config.toml
model = "segmentation model"
moe = "top_k"
residual_init = "scaled_by_depth"
optimizer = "soap"
lr = 0.0043
beta1 = 0.95
precondition_frequency = 25
max_precond_dim = 512
one_sided = false
steps = 18900
Rows from block 11 of a small segmentation model, named by matrix and row number. Rows with one number within an expert belong to one neuron, the router's apart. Each number is 128 + 32 x the weight over its row's rms, rounded and kept within 0 to 255. All counts start at 0. Numbers have three digits each. After the name is the row's rms in percent of the matrix's.
Before each expert's rows are labels from the 100 images, of 14848, where the router gives the expert most weight on average: "strongest on" is what is common among them. Only what is clearly more common there than usual is listed. The data: rendered rooms with furniture.
# router: router (model.blocks.11.mlp.router.weight, 16x128, trained with AdamW), inputs 0-63
# up: expert up (model.blocks.11.mlp.up, 16x128x128), inputs 0-63
# down: expert down (model.blocks.11.mlp.down, 16x128x128, transposed), outputs 0-63

# expert 1
strongest on: ladder; largest object: ladder
router.1 095:092152051131197094135143162159118147138113089144101183086102149120103114127097102101108167149168106172123115211124127132147109079080121149128135072153155119066116132190121079129086155137092130
up.5 098:111141191093095156131130172143140097151144070140130158059166150144139119090161106148115133172150104139106159123086158189085082155137085166155132142099061103115147164085083080151098160126115152
down.5 094:198176101118164135154140135072184168136158098166208094177128085143156091138107107098175144124105111079089083130172144125105160139092088147110098077091127080143112142116137176100144101182100148
up.6 098:125195124134156114192146095113147105135148133127168113116147135088146118170082115128112158118109111128116146136140108155172139183117114128191139137155168103124113194091124195100127184091132117
down.6 093:093097123158122145094086170144172139173126115162130137131144146097143136176113146107121147158120110174145163140136120111149177104100066119126119146143126169151201125107134088172068037133166112
up.7 096:086143116140112107126088128106137116136148046114098114125128132109102096230151101150163151126204138137114124143108152140151105159148188157159039142162085144104140157099133108140041152132104098
down.7 089:105158149156160135204194082153123151134182146140098167093133160161079114133140152109133136119115166109151134133165099142158140108124127057111167152079159108118079092114129165149160129141096107

# expert 8
strongest on: arch; count: zero; largest object: arch
router.8 101:128128113124107122155129050127096104129085178133147126136129141156126078099128080112107090153175103156123159117071133172128122096108128140142164099145085054181054121154176166098160137094084153
up.5 092:148166137137121102073094054151105129124184127112142087101067067102151151152193121171171146101098125092160113121090142147112085153169112138141086106156086136137141088143114086165164112136107105
down.5 096:091118115170109146141141101154110048195073115076089172165156164135133213135115123112074093090114104109149160103154186111125151153131115113123155132157178082162133141142166118127146203116137142
up.6 107:096121126159156105158098112121150105157134090102179147099141174072044203145131153112091209120079169163118165131160121097082088080136087117065153076104136096175176103099104181104130174153157183
down.6 110:124182112191125189126141159126164121160092115128131105156090193154187147166120096138164093095139130063089160159116071136121138166116097186094125140128139166167100160125158071089114151092096126
up.7 116:166119179084155145185148134152150124086187118163152092111139151155164112135166115132199110155084126161128164139159126138143161112173133118103106115130159111121115137137109247119074110109093092
down.7 109:176134178123174165126166105172150128130146137162136167124156119066136100182059056129146103128173120075152134135120133168101110098067170120084123132175118109086094158135143074149179128128206132

# expert 9
strongest on: window; barrel; largest object: barrel
router.9 132:168088116150154104119120132116154105079103103102142142106120130219072153143136143135095151160149102111096176146077144144148106138133144151054119140119193103111116055092160122124109093105098137
up.5 092:084131105155080104118109080152096165081109091142147116209119127134152135200150110134097113158121144118088104106121091108171087123144118151136083112140177149156166201124136160185114142103157194
down.5 087:081126077115118178139093118163088048188149136142121127125108065125128117130130086133151154144152100129124110072153140125136184114151113174079149165141078099069163152116085133119168110096135072
up.6 092:136132175133146167117115139113149187163105115109145125160148107122150162150091158109102136091084127144097086135095131116114144108137017129133116125153184079156111122148161144144093118114175075
down.6 089:154098161071097143125155119165135142114169157153119150112082099177102123131105111207125069112232145147120124125153114147194156113149156156145165128155126085157101081132168126110142138174143110
up.7 094:110133120138109114091151113116130162164100110100138156167085124120061117152163157176120074133087134133189170183126129148119085182114104153108164133087171157072166116145123184070149176166080149
down.7 087:132171099107176122180086143181099166110097094184108162125141143102174127096102161127196107121123135106095080084153097189136206106091091111100131161086128099120078142096135111137099114108147157

# expert 0
strongest on: count: four; arch; umbrella; barrel
router.0 087:138091141100118200130138132144107143072073177157130131167131113087166071153159150125129097145100142067159112099098121113109177149131110113143098162130112156110165193113103093128199168140137141
up.5 096:139128103171136110090082151095059085113108173163081124133139096162174124134170153084196133181095156125145104160153121191079061148129108124177126117119103102090145102159180088156156080111095118
down.5 102:176111134065122158152110097149155093102185084144097221159163151160128184133145139179097132102135142093156131147178131073115146155180073109088133081202145139128110166147074115141118205121076162
up.6 090:118154157152173138172096104118138111138184156112153185099072157076096130200060114055147120087116164118089122099139168137123151202105157160067118146127114140090100055116139145127185076115084133
down.6 094:117155141051108155193083073069083124120167158175097154142131142115103111106111125109109102176135115106130159180134103078111189094145118128181087097103105121170141171166093109161099121072172127
up.7 098:132120120097157118144088131130131078094205102108150060089148112078099150085140151183142129109107175126116125144127096102118082151148113159116115080135173158110128196133151166124189070183163170
down.7 098:105158128147105147158168140159100125083047082117124173167096178166122086071125086123096080114178128090072103121141134124151153103076134129070174214164100127166120092083145135153092133086050115

# expert 6
strongest on: dog; table; count: four; arch
router.6 112:096097115201180144105152128097147157143131162150152088139160124102101170115118142105128102134077132126139168102157083112134134097119178108154181147140107110130159098141153131124145124115172112
up.5 099:156118142107082083122129148080159129186099156129169123123121106214139123158146116144120102126154114102173177112187155091177072127088167100110158145116168150090141091065116136135136131141164104
down.5 100:127119100107194146148156142057132107142154169073111115090131105119159135070139126148100082120093140096056122173097114150139165090214128115121068118127175131099123054131099094171169135127115135
up.6 095:148129082137167158116150127103158188099080086130141058086166214160123104143133082149152096084120116144175117137179122130089132168177138127094079018166126158086137103114142112146109153151116093
down.6 101:148160194096084109123143138088119068093144112055148195163097142152130119122157110104126147105105168114125096118157071105102153137085136142157140168070151133176201133120196111162084120141103171
up.7 103:159069103127089132127106151085169123183127137151145139164095153128107125104139160054094076173103096100114063164136146084127186172088114181131141121152189138108137110161210167132171136086126077
down.7 113:156088134092100122034128084205152129138151111124126093080149158153136124129127083181184150087155155136107160085092060147138146165111148115110153130166118100159127105095073162126143130118127119

# expert 5
strongest on: window; umbrella
router.5 083:115170090153126173144098157115112120179170118090141127138153105078126124111076111179109129114129166126133177138181134128141034171184087099126132136156084175121131098151119162139086056130145111
up.5 110:126138143199118116148070165059122167166135123121140099123088108155169130143197158113102142116099121116125115201107163098174149145105164138067142081134200128090042125140154110161119095152194109
down.5 096:127157081055129116144160111151122108107070117066133140098107155080080152113085114152197111118131110144149179096191091142082108144142115134150102126155144106175167178112093126077081196107121114
up.6 101:155142133102107106162076086135147177129151138070115104118147132204095089171114109073216117134173102115117152128138133086111125155104117114160196120105137114127081089095146181098073132126112120
down.6 109:142043138122183125127133111125110158149135126121118152127127115068114155111138125169121117098127193125099102114106127175152143072174107123144129147123136129109113144121086138085179099099183100
up.7 101:128061146161149065082110148120115155105113127156081071105130183150115138171138082090086080071135122143134123175163091173106143105148141141183172125119163163105143120096135131114183095116145117
down.7 094:155148184089116196144150109135100123169153140123130119131081108168082160152142099137110199094162077100155149062113105132195157138072165100099138111116140032117170136155126119139127107154099173

# expert 13
strongest on: count: zero; white walls
router.13 100:120153134105147133158149102148141110150157113143101100105174141141031090079098097090142167093107176181090109122124135087185095163183088104125120120121109161117112147094088163096089080146081134
up.5 089:146098066156144166134212110118130166075111168157114107116119064152165189124126096166136161195187079133142097142170148140118148164083145161165154111107177151165117130090186144103113142148152114
down.5 100:057151128194084116105146142091096095169133086119121159202153140172128152086157088208096100096132097162143136108161131121140120147103138122108141119112166144137161177143116137101153092168091141
up.6 108:148128151149159099177091141129125152109109146129125118083145175061162058135121165158141108137100156092105137124111142120103117096132148089096075082119175126118123164088077116113150122099118145
down.6 098:085116147082117113107076110172099149142154118112115138118128146105084170218088062126091027162161078143176096173142083138155144113143138087132127167163105111117102140107128109148123168097157111
up.7 097:084117158108160169099171115124125196072153087139143168132127127131150165109126181133107143142155074081174116111096157211204133134150075148117143135138108103108154119154126099130144114150152133
down.7 088:131135133133080062126174140135148181125120119161087097138102177082133153086132135084130090130040114085114166115077165107092129062111176179132171086167116101158131117133134059113159132103134137

# expert 4
strongest on: count: four; ladder; flower; dog
router.4 073:070120173102125106151143150180106074127167090119096153139155122127149116179088166148113103128087168138112087176087167123085171100101118088100074065098120133068134157157102190119151168109168143
up.3 111:148140150133180076127150106102106135181166157080111100161099110105185148152124147150149133131119092139098163132085167121135130100132115155119124151069118079190148144141134122120156168174174146
down.3 101:138125160125107134154118156148120155112119141132127099142145086187067139134152091107095146124099150038122129093115172108161192163067190146166103088125142175114149134088109095095129107126079102
up.4 102:091162098185104113083114140152139093095175091103123152106089102128107130086096143096081161159069150163088152151165096158164158117104098101093130104197094156126145043122097146106177101096156139
down.4 108:108111184160201137130123177147094138131099103087124050136053167167115176095122212114097131146104065084134156109141124121137158103116100117149116151189168123148124176139174161156112163117065142
up.5 107:161128094063079165095208092064163144098161069153120119185129137149137131144174099114111177138090181162100167081182067168104126119129169086150152125132124118132092189089177168143140158112093196
down.5 102:111095145121098151125159096086115099077013126142125138132138067127148147200129136125142083177155146089125125126138129132157130130129114114122183158129105130171121125092127103140131189075158081

# expert 3
strongest on: count: zero
router.3 087:162154164110106166140157127186095128122102139089131158104103151086167180115158112150146180142116097158176131158146124109170106131095143137123119148117161094167094109106125104105095157169078157
up.5 102:114077106109153139124055098100165077163159170142156119173107125152084087130102108125102151222113142156120158140118098133154134058124120156117134090093141122100132161092132161121070132138149096
down.5 111:083150071147120131076100132150152144130106109142133124097195123114136102211120145099134148139088132078200163159147130153105119177097128127149162141107144192114125172150101050166121091083153158
up.6 096:170143096134089157073156152109124086053146187165100127146170143141077102117100153144126160131149111179184127087135192187143111157139134122103205099067210153158110140127096099086112146164123104
down.6 081:101096133107136088163106081126086151146084118133141129103128126106156159103173135138122086124155132142109139146119068140131138137126205229152164133164096138140128183111201093154147139162152077
up.7 104:110136141154074078140139183098084152110082090050118157129135146142116090108052128175212131084164118071113142138123109138122052104169135165063141094085093075117131114105196145106139158145169118
down.7 104:072070124110144127136153135132147139125159200079112116121168149127175018108079145127112077100131078178175108102138153117111139110121136102173121095101078183105145144097060133166114133125118060

# expert 14
strongest on: lamp; count: four; trophy; largest object: lamp
router.14 091:136116087127149060112092159097156172125110154148156126165150176213124186100151197107102140122146122129162146072138061117106057103157182116188149140111081114084166084122093113145116129128140087
up.5 096:167113176160148093113186163086140061053108119207161102151155119118125122122098090196133144130118133149110141114089088115125145211130128130098143112091103157152112149171193175159153127163098122
down.5 102:132135114116165138101093166212120203153120105154120098116121156101121139119116191129153123076176139147077137102104145146160151144121106190126126098086154083112151144180113164100077124086143120
up.6 095:152084106062154159081169132151104076083171129102127118133140144164112139124101168176122063127151176119106130071142101123070144108105133140098171145148165034175175158129120158123159150061105132
down.6 108:167114181151128102186112141097138141092110171106170141112107070101175130104125109155130076145160099118169130094164115163160098194121102100155127151129118179079113088169167143136053123174124139
up.7 101:151157139077095166140122130128096161097175168139186151076127204176115085087109163196099108151171129124163146155105146137072185123100166089173162131128132107099171147118127109201074132136070094
down.7 108:090133155158092101118140125136191097141112134092138172098127073091090142148147111038201160085103166074136142091172068150152111163178120117130113108130118146145092138164171159087096177147130145

# expert 10
strongest on: door; count: zero
router.10 091:068100134126103148126132109116125079135148122074135093163111151090171117145083124097104080161092169173169140124168155148080138086150097201102142168119112197115119120108104141132090080127188165
up.5 114:100121153070157160136149155133063112146159125157087164108123090202150121152111089150117072109136119118147117137176085060078084141101158121103153120148135141109124080145147142089142149090106090
down.5 121:092124158165157162116167160200108113117098205150158128128108205109075083074099124101098156135101112152109138177153102150119149111132109156169151189203123218132076132144103162155139107117108120
up.6 088:151134117125099134140186156128177146117078128181175077110092131111212149136114206157119145089098146090183186081106136166094090134106196187114108095076098126101130121116115117155137166147169127
down.6 095:124103118108114141114141153102172090191091113061127138140182101127083134186190173121150126152182160134119133150117186124110121153122138109153139188108152139133158181094117156114145104112107116
up.7 104:102187129136100139081155104096132142147140121061109135086124118116117106215067129087123065138111045142046183113130126149179159175073128097160093136100127155132115108093092118116112093129096152
down.7 102:142147110110164123157142184125167183145074089151163165074126130145106123062138099153141176126145193186129143193124140202115105117082134104109075131100127120186126114149143202144115159100177128

# expert 15
strongest on: sofa; largest object: sofa
router.15 106:181094090102087128063147136079125134110159175141161096115137090151167161057131150131197124126191125058090117168110096108114149170079165175142071093112125058149071076153141120195127103143151118
up.5 098:078071171146163133131120128176138130089112155100090152099131084135130114090168126084196142127159149225124130084124191164165145127187137159154129111082081051138110174093125144143114144116136196
down.5 107:121191095093158077098141127154156128119170157123084081083169121136135133136142183141118103096125123022090113125173161099117086088080107110055073158123075129120154104148144130153116133064164134
up.6 086:166138088124155050138110093085140113109175066150079084076157172133108089130082135134145163149132108170130126104110149138103157118161155104162109143126127123136135143100114162140099093111092155
down.6 088:102145124152112186121167132156168120118144137125137255094113110109100163131138096085108113105145121211146094150095092142162101091136061114162130106130128125132171138191128173170168116061139101
up.7 082:121146158080076167063145173133139114160119122143077151072144138121145117121122090109137123119122150191123193096171138175173166111048150132208159122153156133153141121146169169124070132099179123
down.7 091:124089151145177082103113087133115115115128069120146100097145125107157125055123142133109109097127104115217108173106138160148175124167100077122072157072157145150055131094084171135079188163107115